Weights of a small CTC audio transcriber.
Training: soap at rate 0.005, 4000 steps.
Rows from block 2 of a small CTC audio transcriber, named by matrix and row number. Rows with one number belong to one channel. Each number is 50 + 12 x the weight over its row's rms, rounded and kept within 0 to 99. All counts start at 0. After the name is the row's rms in percent of the matrix's.
After each channel's rows are labels from the 100 clips, of 14848, where the channel reaches its highest value: "responds to" is what is common among them. Only what is clearly more common there than usual is listed. The data: strings of digits, spoken by a formant synthesiser in many voices.
# convs0: first width-9 conv, stride 2 (model.blocks.2.convs.0.weight, 192x192x9, each kernel summed), inputs 96-191
# convs1: second width-9 conv (model.blocks.2.convs.1.weight, 192x192x9, transposed, each kernel summed), outputs 96-191

convs0.165 093:37 34 38 66 43 57 38 41 51 55 60 55 33 64 41 55 58 64 45 48 80 37 46 51 59 62 54 59 39 41 51 37 51 46 43 44 44 49 34 57 46 53 72 44 66 43 36 45 58 71 62 47 37 72 58 43 44 77 24 21 66 53 18 43 41 36 57 31 42 53 39 52 63 47 66 41 62 59 56 45 81 61 54 57 42 52 47 59 59 57 22 56 55 60 57 51
convs1.165 082:65 38 48 49 61 51 47 51 47 53 42 44 58 46 31 46 59 49 67 52 49 70 55 58 53 50 54 63 50 60 55 55 65 44 54 54 47 37 58 58 54 52 61 46 78 32 52 89 55 58 51 59 35 33 62 36 49 44 36 63 60 53 37 36 32 61 57 38 43 43 40 32 62 40 42 33 57 33 41 44 31 48 40 47 47 39 57 58 57 42 60 44 54 38 23 48
responds to: clipping; "five"; first digit: five; last digit: five

convs0.116 119:29 51 60 50 40 61 60 31 40 59 61 57 74 64 44 46 47 60 60 59 60 36 79 52 33 50 53 52 67 51 39 53 52 42 46 35 53 59 51 52 46 39 40 76 60 60 88 48 59 46 69 46 22 56 60 57 42 26 81 36 49 43 50 41 43 38 51 59 63 75 61 52 53 63 67 62 24 45 51 38 76 43 39 53 48 14 46 52 43 43 57 52 66 53 35 53
convs1.116 140:59 45 66 59 44 39 51 41 40 63 49 46 26 47 53 53 47 45 53 45 63 52 50 67 57 58 64 09 34 57 55 48 60 76 59 66 59 56 34 62 51 68 43 59 03 44 43 66 58 35 49 51 35 37 23 31 42 42 58 66 66 26 43 67 34 53 50 46 35 57 48 51 54 58 65 65 54 38 53 34 55 47 70 61 48 19 35 47 63 63 64 50 62 53 60 63
responds to: "zero"; white noise; first digit: seven

convs0.75 088:36 49 40 60 29 59 41 43 30 59 59 64 51 56 58 56 56 47 55 47 34 46 33 58 42 33 55 58 48 14 39 41 34 55 66 44 51 30 56 40 55 40 58 52 39 56 63 67 44 54 69 49 36 64 40 69 52 42 51 34 60 46 51 41 50 63 19 55 59 63 55 37 64 47 48 44 57 45 62 57 56 44 54 48 47 16 58 50 38 54 50 68 49 63 66 52
convs1.75 086:55 58 48 37 59 46 50 51 45 49 58 47 66 53 33 33 57 54 45 53 46 31 35 40 36 68 67 16 58 57 42 70 42 52 59 49 63 37 59 38 36 42 52 50 72 66 56 51 55 58 44 49 29 54 36 23 34 51 38 25 44 49 45 45 64 50 32 61 61 49 49 67 47 56 52 40 47 36 58 51 44 46 49 39 40 68 29 71 60 39 53 54 50 53 33 57
responds to: "three"; last digit: three; first digit: three

convs0.177 093:45 43 49 41 53 61 61 33 40 47 59 62 55 42 30 47 45 69 50 39 38 52 27 57 60 40 52 43 33 44 33 62 44 40 47 44 46 57 47 46 37 34 51 37 41 82 74 39 68 67 25 28 38 58 39 65 38 61 43 57 37 56 42 83 54 61 42 40 24 63 84 63 37 65 54 61 40 62 34 56 55 44 50 51 41 35 38 37 51 33 51 60 67 61 44 54
convs1.177 102:41 61 34 39 47 65 43 78 51 52 59 48 43 43 71 32 56 60 38 38 63 61 55 58 56 36 57 35 29 57 81 43 67 38 42 62 41 44 48 38 65 42 55 61 56 42 68 45 59 52 42 43 72 36 34 69 41 37 42 46 67 55 54 36 61 40 42 35 57 43 48 51 65 61 57 45 54 58 37 52 53 38 56 32 56 83 42 57 45 42 46 62 52 42 33 47
responds to: "four"; clipping; first digit: four

convs0.100 121:45 32 52 61 61 35 51 54 43 62 21 45 61 22 38 63 60 35 36 56 58 61 28 61 62 48 44 45 55 63 50 40 67 59 12 43 29 29 55 62 39 40 46 30 58 75 65 48 64 52 63 65 79 82 74 54 47 65 36 51 56 57 78 48 61 52 28 45 44 50 71 68 43 26 40 21 42 41 46 47 51 43 63 47 50 56 39 31 44 51 58 57 58 55 39 61
convs1.100 136:35 54 57 37 45 52 28 83 61 51 39 24 66 53 72 54 54 52 54 54 36 44 40 46 66 57 35 76 33 50 76 56 60 53 53 33 55 57 44 46 42 47 77 44 27 55 48 37 35 70 40 55 49 34 45 44 62 58 44 51 51 49 52 62 40 57 60 50 46 42 59 33 58 44 60 59 50 53 64 71 46 46 32 55 49 39 50 64 47 54 57 54 29 43 50 61
responds to: "two"; "eight"; clipping; rumble

convs0.88 091:47 49 57 40 44 54 38 50 64 75 36 84 50 34 34 68 67 65 57 46 36 55 60 45 61 30 70 32 64 52 40 59 40 33 61 59 56 42 36 36 34 45 55 53 58 46 63 26 52 43 74 56 49 48 52 51 41 67 40 54 34 59 59 66 38 43 25 40 49 67 48 47 34 52 68 58 35 64 45 52 36 63 43 53 62 52 51 46 41 60 67 69 62 37 46 48
convs1.88 097:65 13 38 41 57 46 45 51 37 55 55 61 53 46 37 37 33 36 41 38 58 40 51 53 50 51 50 37 63 47 35 51 73 42 49 56 61 51 58 48 55 54 38 34 41 44 34 49 39 45 48 47 81 47 66 75 33 30 42 47 66 46 45 31 49 40 63 39 36 51 42 39 74 55 47 77 53 59 42 41 62 57 53 30 69 58 45 53 49 53 44 46 69 45 33 28
responds to: "four"; last digit: four; first digit: four

convs0.9 095:50 51 40 37 42 39 49 54 54 60 50 32 43 40 64 39 56 36 56 59 49 76 24 78 37 48 34 34 64 26 61 51 63 49 40 44 40 49 69 73 45 47 44 43 46 66 71 67 47 43 72 57 33 67 46 51 43 48 48 45 60 40 51 37 55 55 46 46 38 54 57 70 15 37 54 48 41 46 45 30 55 56 57 43 58 49 58 41 61 49 30 54 51 65 37 65
convs1.9 124:55 39 47 48 50 49 59 76 39 58 61 24 49 41 53 54 57 36 53 53 49 62 52 59 65 64 63 49 66 54 69 56 79 48 73 57 38 24 59 56 49 43 64 46 54 44 44 80 55 46 46 61 47 53 43 54 63 55 37 54 61 47 31 40 59 77 36 65 36 43 23 27 71 56 37 69 48 42 52 60 46 49 42 44 64 45 62 59 52 33 56 64 63 31 17 38
responds to: "seven"; first digit: seven

convs0.133 101:43 46 61 45 36 47 54 54 16 48 49 52 39 47 61 37 54 74 33 44 66 62 55 49 53 36 46 43 71 33 68 54 48 50 62 62 47 99 54 68 36 46 47 63 40 54 57 38 50 30 43 37 39 53 46 43 54 43 11 57 48 53 76 41 58 60 62 53 46 41 72 35 36 47 51 50 50 40 42 53 69 45 58 54 59 37 60 37 59 45 64 41 63 35 61 48
convs1.133 083:23 56 23 46 49 65 32 79 70 77 66 57 40 30 49 45 47 57 57 40 55 73 57 51 48 38 54 36 54 47 61 56 58 40 45 57 51 30 39 47 58 32 61 43 63 46 83 27 48 51 51 56 71 65 67 62 43 78 43 47 59 41 59 61 57 43 50 55 64 52 45 68 29 53 23 61 64 49 59 64 55 64 69 43 48 65 46 45 42 53 65 52 58 57 48 53
responds to: "zero"; last digit: zero; first digit: zero; mains hum

convs0.48 102:46 47 37 37 41 68 58 40 56 33 28 39 57 44 51 51 55 20 23 40 93 21 60 31 53 66 47 51 43 68 42 57 45 46 28 38 49 44 57 71 42 49 51 49 41 33 49 34 48 55 41 61 57 50 53 41 43 55 61 68 57 49 42 56 38 44 52 46 48 35 54 43 57 39 32 49 66 54 48 52 53 59 34 50 49 74 46 49 45 45 58 58 49 49 40 51
convs1.48 096:35 37 48 45 43 47 38 58 29 50 48 34 28 39 33 47 53 62 30 53 55 78 63 57 62 34 61 61 54 50 44 46 36 47 32 26 52 44 43 64 33 27 40 46 42 51 24 74 32 64 44 38 56 59 37 61 52 56 49 57 42 42 47 63 23 44 51 46 31 62 36 26 75 49 55 66 39 39 45 51 56 48 42 51 63 55 54 54 63 42 55 50 58 62 51 47
responds to: "seven"; voice: child-like voice; clipping; first digit: seven

convs0.20 071:29 42 66 59 50 47 38 51 31 60 57 75 46 32 48 44 61 52 43 45 62 65 61 57 37 43 30 61 48 49 31 42 40 47 66 50 40 46 44 58 53 36 70 37 44 44 83 46 65 38 76 67 52 42 66 62 57 41 44 41 54 44 47 56 25 55 51 36 23 64 26 62 56 50 53 32 39 44 50 44 53 44 60 64 43 39 60 52 51 44 66 60 45 85 39 46
convs1.20 079:35 52 44 51 26 49 30 68 31 43 50 63 63 38 55 44 44 46 60 51 47 60 27 48 60 31 38 65 49 64 86 29 22 57 36 16 31 38 53 51 53 32 76 40 66 40 34 31 22 74 48 62 37 36 51 54 50 61 36 62 39 45 36 56 28 46 62 51 46 50 69 58 40 53 50 46 45 28 47 45 40 49 51 49 40 65 32 35 67 39 51 49 43 49 49 81
responds to: "eight"; clipping; last digit: eight; last digit: two

convs0.66 094:63 57 46 42 51 53 51 41 34 45 24 40 52 51 62 61 47 45 56 60 44 64 38 55 63 51 41 58 41 61 40 49 51 57 50 31 54 18 60 59 60 58 41 36 60 44 41 66 53 91 51 45 39 65 56 55 47 41 55 39 62 58 49 56 55 42 22 36 56 40 44 45 64 37 53 41 25 48 39 46 63 38 58 29 40 49 65 31 45 44 35 47 64 43 35 72
convs1.66 114:44 62 53 48 65 49 46 56 53 53 47 31 61 58 51 56 48 38 60 59 39 59 56 42 64 49 64 59 66 52 70 59 72 38 61 39 36 41 52 40 39 46 62 60 74 61 40 67 33 76 51 50 43 47 49 49 62 50 41 54 45 88 46 37 81 94 32 60 50 46 58 39 57 38 53 57 50 52 50 44 29 42 34 49 42 53 50 67 34 41 57 63 55 45 47 32
responds to: "four"; last digit: four; first digit: four

convs0.95 086:49 43 51 81 70 47 43 51 40 61 64 31 54 51 36 43 56 34 47 41 69 71 60 53 35 61 75 46 41 56 55 44 50 60 45 46 35 56 44 45 68 55 41 72 51 46 27 41 50 65 24 53 45 53 55 73 48 58 55 44 70 34 64 44 24 57 62 49 63 56 39 61 47 55 67 37 52 55 56 59 58 45 43 35 49 35 57 56 52 49 26 38 55 47 53 38
convs1.95 092:57 13 56 48 40 47 56 43 46 40 42 49 52 44 32 48 56 45 58 39 55 51 56 53 59 52 43 40 47 54 29 48 66 50 62 40 57 26 52 53 54 58 47 29 73 43 31 92 42 51 40 58 70 33 56 54 40 55 41 55 59 54 41 44 29 77 38 44 56 49 35 32 68 35 34 57 58 44 48 44 60 61 51 51 57 35 55 39 67 46 39 59 65 51 36 38
responds to: "four"; clipping; last digit: four

convs0.160 080:55 48 34 45 44 58 56 43 38 48 33 46 47 59 30 43 52 42 63 39 37 37 66 59 68 68 57 41 41 58 34 48 47 50 39 58 41 49 35 48 43 45 43 29 58 47 39 57 47 57 51 56 69 50 52 70 61 33 65 51 49 40 54 42 46 65 62 34 59 58 67 66 66 35 59 34 39 61 57 56 85 58 52 39 68 58 51 61 58 63 46 47 44 35 62 57
convs1.160 124:51 74 33 34 44 66 36 64 54 49 38 41 75 49 65 58 55 60 46 48 43 46 36 47 54 45 47 64 51 48 81 55 40 33 45 40 55 35 55 40 60 34 70 20 60 42 56 42 61 74 48 61 37 35 56 53 48 58 37 50 51 42 58 49 29 38 67 50 58 46 54 46 51 51 48 40 38 52 49 39 45 45 63 50 58 53 62 57 60 37 43 58 31 36 32 89
responds to: "two"; clipping; first digit: two; last digit: two

convs0.57 095:45 48 21 36 39 74 61 37 51 64 53 51 29 33 54 47 51 58 68 55 56 30 47 50 37 56 49 42 35 46 50 59 41 51 45 43 52 57 41 68 49 49 45 37 57 20 48 58 59 65 63 35 46 78 50 57 44 53 51 60 51 50 57 36 23 42 31 40 49 66 57 57 60 51 32 31 59 74 55 62 67 65 68 43 57 66 47 63 37 35 56 42 52 67 37 57
convs1.57 079:57 24 33 56 41 62 40 81 52 36 52 47 51 45 40 60 51 60 31 50 44 44 57 48 43 56 65 42 65 40 38 41 19 49 28 42 39 41 62 34 47 41 56 32 55 50 38 40 50 31 56 50 40 60 63 53 48 60 63 21 44 50 49 47 51 58 46 53 64 57 50 75 54 61 39 14 36 39 62 50 54 61 44 53 66 51 40 39 66 54 50 55 48 60 47 40
responds to: "six"; last digit: six; first digit: six; muffled (low-pass)

convs0.102 090:51 51 58 47 41 44 25 42 72 54 44 68 46 41 31 57 43 60 44 50 36 66 62 53 61 54 43 41 26 66 45 49 45 50 50 47 53 44 55 65 62 38 54 58 59 66 51 26 56 71 42 73 23 58 42 42 57 40 62 74 44 48 72 42 48 28 72 58 38 55 37 33 52 27 60 36 34 38 55 45 77 54 56 48 46 50 45 54 50 43 51 44 51 29 27 80
convs1.102 084:44 51 51 50 57 48 59 25 49 57 64 43 67 41 38 56 51 39 55 56 50 54 47 72 59 79 47 54 54 58 61 72 44 73 39 69 29 46 55 45 53 52 43 39 63 33 61 47 50 56 58 78 20 70 59 30 55 71 39 57 59 55 46 54 44 35 50 49 46 50 32 42 48 56 41 56 39 49 29 32 59 54 38 50 56 36 46 61 57 31 54 52 52 47 42 72
responds to: "four"; clipping; last digit: four

convs0.55 123:63 56 63 76 70 37 43 75 60 43 64 46 43 58 62 45 41 47 45 60 36 39 25 46 44 43 53 62 57 36 59 55 82 44 37 36 59 28 54 60 65 58 46 36 61 59 56 55 41 37 34 61 80 47 60 71 67 52 46 32 50 52 19 36 53 58 41 44 66 35 56 54 64 63 51 20 65 53 48 45 29 34 57 49 47 45 41 57 60 69 59 55 49 59 61 42
convs1.55 136:51 32 48 41 55 58 40 54 65 59 45 56 15 38 43 38 53 48 48 38 67 60 63 46 40 35 31 38 45 49 37 35 41 50 37 44 48 31 53 54 55 33 69 45 73 39 60 55 45 64 51 65 69 46 50 56 34 51 43 64 58 51 40 38 30 46 48 48 50 48 37 42 54 54 26 50 42 46 46 38 45 46 48 34 66 58 60 47 53 24 46 60 48 48 23 42
responds to: "two"; mains hum; first digit: two; clipping

convs0.52 119:64 47 63 27 36 55 43 53 52 69 61 67 55 53 40 50 58 15 60 56 62 52 60 55 35 54 52 39 53 30 69 50 52 41 38 57 42 56 54 62 48 48 52 50 50 36 25 43 65 29 38 58 53 47 58 41 41 52 56 66 59 48 70 36 43 37 67 59 55 44 49 47 57 54 40 74 49 50 40 30 67 52 50 48 63 61 55 33 24 40 75 49 64 39 56 63
convs1.52 127:41 55 50 56 55 51 49 47 63 55 49 09 35 42 45 68 52 52 52 45 58 49 74 76 49 65 62 50 46 60 51 55 71 65 64 64 60 62 34 42 48 51 37 47 27 36 61 43 45 38 54 50 46 57 50 47 61 44 39 46 54 37 42 69 37 24 23 44 34 51 27 40 45 61 53 67 61 51 33 50 62 51 59 58 65 28 67 53 51 51 70 53 59 45 55 55
responds to: "four"; clipping; last digit: four; thin (high-pass)

convs0.63 086:30 54 58 40 59 48 55 47 32 35 18 66 39 53 52 67 52 35 43 59 39 79 39 20 67 54 61 51 47 63 65 48 53 49 56 48 37 69 43 61 45 52 53 63 51 48 55 50 48 50 62 52 45 56 51 34 50 39 15 27 64 31 48 52 55 62 48 55 34 55 54 59 50 28 49 34 52 40 52 63 76 49 71 49 59 58 50 38 64 42 25 26 56 32 37 55
convs1.63 089:49 46 46 45 32 49 62 40 71 75 66 52 66 54 63 54 44 43 43 56 34 45 56 43 52 54 40 65 68 47 80 55 49 42 30 28 31 46 61 36 44 48 78 63 11 58 48 52 24 68 49 39 46 33 64 36 55 47 44 50 32 55 61 43 63 54 52 71 69 44 55 52 56 51 40 51 60 48 39 59 37 49 35 48 38 45 48 49 49 60 31 51 63 50 52 77
responds to: "three"; first digit: three

convs0.139 069:30 35 37 44 52 55 43 58 25 56 56 72 48 54 63 57 72 55 53 51 42 53 39 40 50 44 29 51 68 33 32 58 74 44 51 51 53 52 52 38 44 52 35 47 53 50 72 70 52 49 30 24 43 49 53 72 59 31 68 40 56 41 26 75 61 53 47 46 25 51 38 68 50 67 40 52 84 43 38 54 46 47 48 54 46 49 68 41 37 49 63 64 58 32 65 46
convs1.139 087:45 47 45 36 53 69 46 47 28 56 38 56 37 41 10 32 43 57 52 42 70 58 66 44 58 43 41 44 61 53 37 38 66 50 54 46 38 36 58 56 62 39 48 56 66 32 53 70 25 47 43 43 51 37 45 52 44 41 28 68 64 54 40 42 27 56 63 34 41 47 66 47 56 62 38 46 37 49 44 67 64 62 62 30 53 48 52 53 61 41 67 42 59 38 34 33
responds to: "seven"; first digit: seven

convs0.146 102:38 38 47 42 56 59 51 55 67 49 28 43 46 58 48 53 46 44 53 38 30 96 06 67 51 62 72 53 45 47 63 59 50 64 62 44 51 73 66 36 49 42 38 51 35 28 46 52 58 34 53 66 46 58 47 37 49 34 89 71 53 37 53 35 38 34 60 59 65 59 50 45 40 55 48 66 49 60 65 58 70 62 44 39 63 40 48 26 52 54 29 39 39 42 41 48
convs1.146 095:62 31 67 65 34 39 47 44 43 65 65 44 55 57 20 57 40 45 50 54 47 51 54 50 20 55 64 47 59 46 46 59 54 65 39 74 65 45 67 36 45 53 71 35 45 49 71 53 42 37 53 51 36 70 47 44 72 56 77 57 32 51 53 46 47 70 41 68 55 49 28 42 40 42 56 51 58 39 63 27 52 48 60 59 41 17 63 55 43 44 48 58 43 52 52 37
responds to: "eight"; thin (high-pass); clipping; last digit: eight

convs0.109 118:64 57 44 38 70 56 34 48 43 63 58 38 57 47 39 38 60 33 35 63 88 52 38 33 57 54 26 58 44 76 50 54 42 56 47 72 51 58 48 69 50 50 43 47 22 45 47 31 69 50 39 77 53 31 49 38 51 43 35 76 43 53 65 53 59 39 81 48 42 33 63 42 52 34 43 40 47 58 39 61 49 47 58 60 48 51 36 45 65 33 70 55 52 58 74 50
convs1.109 117:42 45 50 54 40 44 44 15 53 67 46 44 50 22 61 62 37 55 73 42 40 61 49 57 46 41 34 33 40 62 27 38 44 58 72 27 44 50 47 62 57 53 35 65 61 27 35 34 58 48 49 62 41 69 47 40 61 52 46 52 53 43 56 69 22 31 58 38 56 54 63 44 45 39 51 53 56 74 34 32 71 53 59 51 66 39 64 39 47 63 73 42 45 69 62 49
responds to: voice: child-like voice; "four"; thin (high-pass); clipping

convs0.185 133:61 53 56 08 53 71 41 47 58 43 63 70 64 53 44 48 53 64 44 61 43 52 74 70 56 60 32 42 36 61 72 43 47 53 63 51 44 61 45 57 57 56 52 38 47 65 32 51 63 73 40 57 43 40 42 49 44 36 28 53 76 37 76 36 56 59 30 47 51 49 47 51 43 37 58 39 52 43 25 43 74 44 54 58 46 70 47 46 56 45 45 36 50 39 36 61
convs1.185 121:39 58 30 58 54 53 54 41 37 49 61 24 56 57 69 68 48 40 34 56 29 48 54 51 63 75 75 49 49 52 57 70 74 50 49 67 43 43 49 38 37 32 59 36 50 56 73 51 57 51 60 54 64 74 53 60 62 64 37 52 54 43 50 68 92 34 22 69 43 49 23 51 45 57 69 54 68 49 32 51 52 52 44 50 45 62 48 55 36 64 48 53 53 34 61 61
responds to: clipping

convs0.134 098:63 51 47 49 70 42 41 50 35 60 55 26 32 53 57 37 56 52 42 35 62 41 63 53 20 32 72 68 61 34 52 58 52 52 40 50 57 58 52 39 51 40 51 46 43 26 63 32 59 25 38 57 61 65 48 50 52 52 48 62 44 34 46 49 43 38 63 52 59 49 48 41 27 51 60 38 52 75 54 51 42 50 48 42 57 41 37 42 32 37 70 59 52 60 45 61
convs1.134 096:62 46 60 43 42 50 51 56 35 42 44 49 35 44 16 49 45 17 70 43 66 60 52 42 49 54 60 28 49 59 45 30 46 62 62 44 55 39 69 58 50 58 52 70 46 56 38 65 24 51 43 51 55 27 45 61 48 37 57 65 39 31 44 56 31 66 71 47 62 53 56 55 41 67 36 51 69 43 67 51 72 64 38 45 65 49 54 48 57 63 59 49 40 46 45 37
responds to: voice: child-like voice; clipping; first digit: seven

convs0.150 106:35 56 27 67 46 56 50 37 18 51 68 38 35 42 62 28 29 69 56 67 44 66 44 55 70 68 47 67 47 46 50 37 45 63 43 41 51 43 46 43 40 57 59 81 17 25 45 58 66 66 55 50 34 69 58 68 45 32 64 44 44 45 48 31 40 35 56 50 52 38 59 54 40 49 42 51 33 66 62 47 71 56 63 39 50 28 47 55 46 44 32 43 66 60 35 39
convs1.150 092:56 69 51 47 42 51 53 53 53 28 20 50 70 55 48 53 59 61 58 38 38 53 65 32 55 47 50 60 53 37 34 58 48 36 43 48 54 56 66 46 46 59 61 43 67 69 66 55 52 71 39 27 60 50 38 36 46 24 57 53 51 56 72 36 27 66 43 52 54 40 58 39 45 69 36 45 41 40 64 55 57 53 67 38 54 53 42 56 36 28 49 41 41 59 65 47
responds to: clipping; mains hum

convs0.89 087:28 59 45 34 54 62 45 50 51 47 54 47 51 44 46 44 61 93 63 55 66 57 43 46 49 67 43 48 53 31 58 51 41 42 32 46 44 66 58 37 51 48 48 44 53 68 45 47 51 55 47 35 36 50 38 51 42 46 32 56 58 65 52 42 38 54 54 23 43 50 57 59 32 48 63 50 62 48 56 54 54 40 47 56 65 55 78 27 28 56 53 51 55 37 53 47
convs1.89 100:45 40 33 43 44 55 51 60 43 59 49 75 22 47 48 51 68 51 38 33 34 54 52 55 40 39 34 42 33 50 50 39 28 54 56 25 30 42 54 68 51 42 46 38 45 39 40 34 77 62 51 47 69 40 67 62 42 37 56 61 54 56 49 35 54 69 49 52 54 48 45 34 73 42 42 33 62 37 44 56 52 46 20 48 31 61 75 35 66 51 52 56 65 46 43 49
responds to: "four"; voice: child-like voice; number of digits: 5; last digit: four

convs0.50 100:65 59 31 29 44 45 37 53 29 37 60 60 24 67 59 52 53 28 55 35 46 72 45 53 60 62 44 48 37 31 57 55 40 44 58 64 50 44 45 67 51 55 58 43 52 44 29 34 54 51 42 57 41 66 41 51 39 17 43 50 40 24 30 30 35 56 65 68 61 56 45 41 74 50 50 39 35 63 53 43 74 42 51 44 44 54 52 66 65 56 54 61 48 62 52 55
convs1.50 098:34 26 34 38 70 60 64 34 35 54 63 47 31 47 31 49 59 44 49 42 40 55 44 52 51 52 36 48 58 58 32 54 33 52 40 31 50 37 54 42 50 37 62 31 83 45 60 42 57 47 56 54 36 54 53 45 23 36 32 49 46 62 47 44 36 35 56 61 49 58 39 61 58 67 13 36 36 43 29 52 54 58 57 33 64 60 75 45 65 32 34 55 38 30 34 51
responds to: clipping; last digit: eight; last digit: six

convs0.184 068:61 46 42 44 48 54 42 39 63 52 58 32 50 52 55 73 63 49 54 43 37 48 55 43 49 61 74 46 56 35 34 56 51 56 35 58 42 52 50 62 47 55 70 21 53 50 39 23 63 62 57 52 80 49 57 62 59 30 32 35 61 62 38 41 26 53 55 45 42 43 25 34 47 24 59 50 54 54 42 53 64 59 58 42 51 60 42 52 52 35 47 55 58 31 70 58
convs1.184 065:32 60 53 20 54 57 52 47 52 46 27 59 63 35 37 56 56 58 60 70 59 64 42 60 62 43 24 91 56 65 41 47 31 52 45 29 49 37 41 67 66 49 46 63 64 45 38 45 27 68 52 50 43 41 48 54 60 57 39 63 40 58 57 34 39 78 63 43 34 51 64 48 61 48 59 36 58 52 37 64 36 42 37 43 41 37 64 54 43 40 49 50 40 38 34 25
responds to: "eight"; first digit: eight; rumble; last digit: eight

convs0.71 096:43 47 44 50 59 31 37 57 53 58 41 42 49 77 60 46 48 27 31 33 46 55 22 69 58 51 57 62 59 40 51 57 42 63 35 57 45 74 45 65 52 37 62 66 46 53 43 45 55 59 21 44 60 51 45 59 50 28 64 37 71 25 46 36 53 54 41 54 50 52 35 55 34 54 71 47 81 37 63 57 59 51 36 61 48 41 53 57 40 44 47 57 60 54 52 36
convs1.71 103:70 37 31 40 57 45 46 55 46 50 47 19 45 37 60 58 59 39 47 55 48 65 48 53 51 62 54 44 44 50 67 53 74 56 44 50 53 42 49 48 58 35 68 09 52 41 51 81 51 59 51 56 55 19 42 58 52 44 43 50 53 51 43 64 54 63 42 60 28 43 30 22 63 53 44 60 50 29 57 61 47 47 48 44 70 54 64 54 57 37 26 60 36 28 35 39
responds to: clipping; "nine"; first digit: nine

convs0.159 131:60 56 59 77 65 28 58 59 69 53 42 51 45 46 49 47 64 74 62 33 28 46 28 48 54 52 29 65 52 77 25 66 60 38 49 65 45 55 53 50 41 38 40 43 47 44 56 40 52 72 52 35 50 67 48 62 51 31 61 31 29 61 66 59 79 61 30 59 36 55 32 59 49 50 62 66 39 55 50 41 37 49 34 37 41 43 48 58 45 47 46 56 62 66 43 51
convs1.159 125:48 27 59 62 78 47 61 36 59 56 64 42 55 48 70 49 61 38 58 58 40 34 24 41 28 49 39 39 46 45 58 29 50 23 36 42 42 55 31 45 43 53 33 55 53 51 51 51 34 40 49 58 47 36 63 57 39 25 45 40 33 56 36 49 54 24 62 42 45 47 52 45 30 62 47 50 31 69 36 57 58 67 37 42 45 34 66 42 40 57 39 45 26 41 59 52
responds to: clipping; mains hum; first digit: six; last digit: two

convs0.170 086:52 41 68 64 42 37 41 59 48 67 59 60 53 32 38 50 56 28 43 36 48 57 77 39 41 51 61 38 45 66 47 36 60 43 58 66 47 57 48 55 45 40 48 53 47 63 75 45 58 36 45 78 61 45 64 60 70 48 55 38 51 61 56 39 62 58 63 49 47 59 55 57 66 55 49 46 31 30 63 46 39 45 67 52 34 47 54 61 53 55 62 60 60 53 56 38
convs1.170 096:33 36 46 36 36 48 47 43 59 50 55 40 45 40 54 51 46 40 53 50 79 35 60 65 45 57 19 47 51 62 46 56 28 57 53 46 52 42 43 49 49 33 47 53 59 52 46 45 40 48 47 56 55 28 64 52 40 47 26 60 54 38 48 49 27 27 56 46 59 52 29 64 62 48 31 48 44 67 50 47 67 55 77 45 74 33 49 50 76 58 39 55 51 50 45 39
responds to: "two"; clipping; rumble; first digit: two

convs0.138 079:51 64 54 56 64 51 53 41 66 38 46 62 65 51 53 55 62 37 47 62 35 62 37 20 60 59 60 41 55 43 48 54 70 46 64 44 43 46 38 45 59 48 40 32 49 34 61 51 58 54 42 55 78 42 65 69 62 27 43 21 55 37 60 67 31 59 45 33 43 25 29 69 63 62 43 45 49 39 44 48 54 48 38 60 64 33 41 61 61 49 50 47 43 38 47 52
convs1.138 079:51 59 58 40 30 40 43 44 40 49 34 51 58 54 26 45 50 41 71 48 55 54 45 61 48 45 49 68 42 66 64 46 72 44 63 36 30 43 55 51 66 49 59 55 79 50 34 80 31 61 42 59 33 37 43 46 68 46 30 54 52 41 49 61 44 74 40 34 49 43 60 38 45 37 51 43 49 31 48 41 37 48 48 39 62 36 44 55 46 34 42 50 49 47 28 49
responds to: "seven"; mains hum; first digit: seven

convs0.34 169:74 47 41 43 49 65 47 43 71 53 39 31 40 65 51 64 57 23 44 63 68 55 39 37 53 63 75 39 49 63 55 47 54 61 37 45 33 21 48 49 51 68 57 23 68 61 37 54 49 68 63 65 74 51 51 57 45 59 39 57 67 64 57 63 43 54 16 46 62 51 30 58 59 44 27 28 40 88 43 44 62 55 34 59 58 72 33 47 52 57 41 55 35 42 57 59
convs1.34 161:44 51 60 45 40 46 44 40 62 39 49 53 57 44 62 50 60 50 55 54 43 57 33 75 43 36 41 54 43 63 52 43 39 53 82 28 41 55 45 43 40 35 54 57 55 58 38 50 36 61 42 53 43 45 56 57 53 49 46 55 34 51 27 61 41 43 52 36 60 43 62 54 36 36 66 40 68 60 32 41 48 47 57 47 51 35 49 33 62 46 48 65 51 74 48 51
responds to: voice: child-like voice; "three"; first digit: three; last digit: three

convs0.25 117:32 51 53 41 33 46 37 43 68 35 52 64 65 62 50 54 48 44 38 51 56 54 62 34 63 67 07 44 38 58 47 58 27 55 59 44 46 53 50 60 52 54 40 61 38 81 36 48 56 63 52 73 44 46 43 38 51 52 53 51 47 53 44 48 46 43 62 38 39 33 70 36 66 38 49 70 28 35 45 59 78 57 35 58 58 52 62 66 46 46 69 41 44 42 52 44
convs1.25 100:27 56 48 56 42 47 58 43 66 56 55 46 60 48 39 46 62 42 53 58 33 54 40 56 70 63 50 42 59 51 57 74 32 53 36 42 56 50 56 55 60 43 40 33 14 40 40 49 71 59 50 55 38 45 59 34 40 63 31 62 64 44 46 35 40 47 57 45 44 59 51 41 82 29 39 44 41 40 40 20 47 46 55 61 45 53 63 53 59 33 42 49 42 32 43 37
responds to: voice: child-like voice; clipping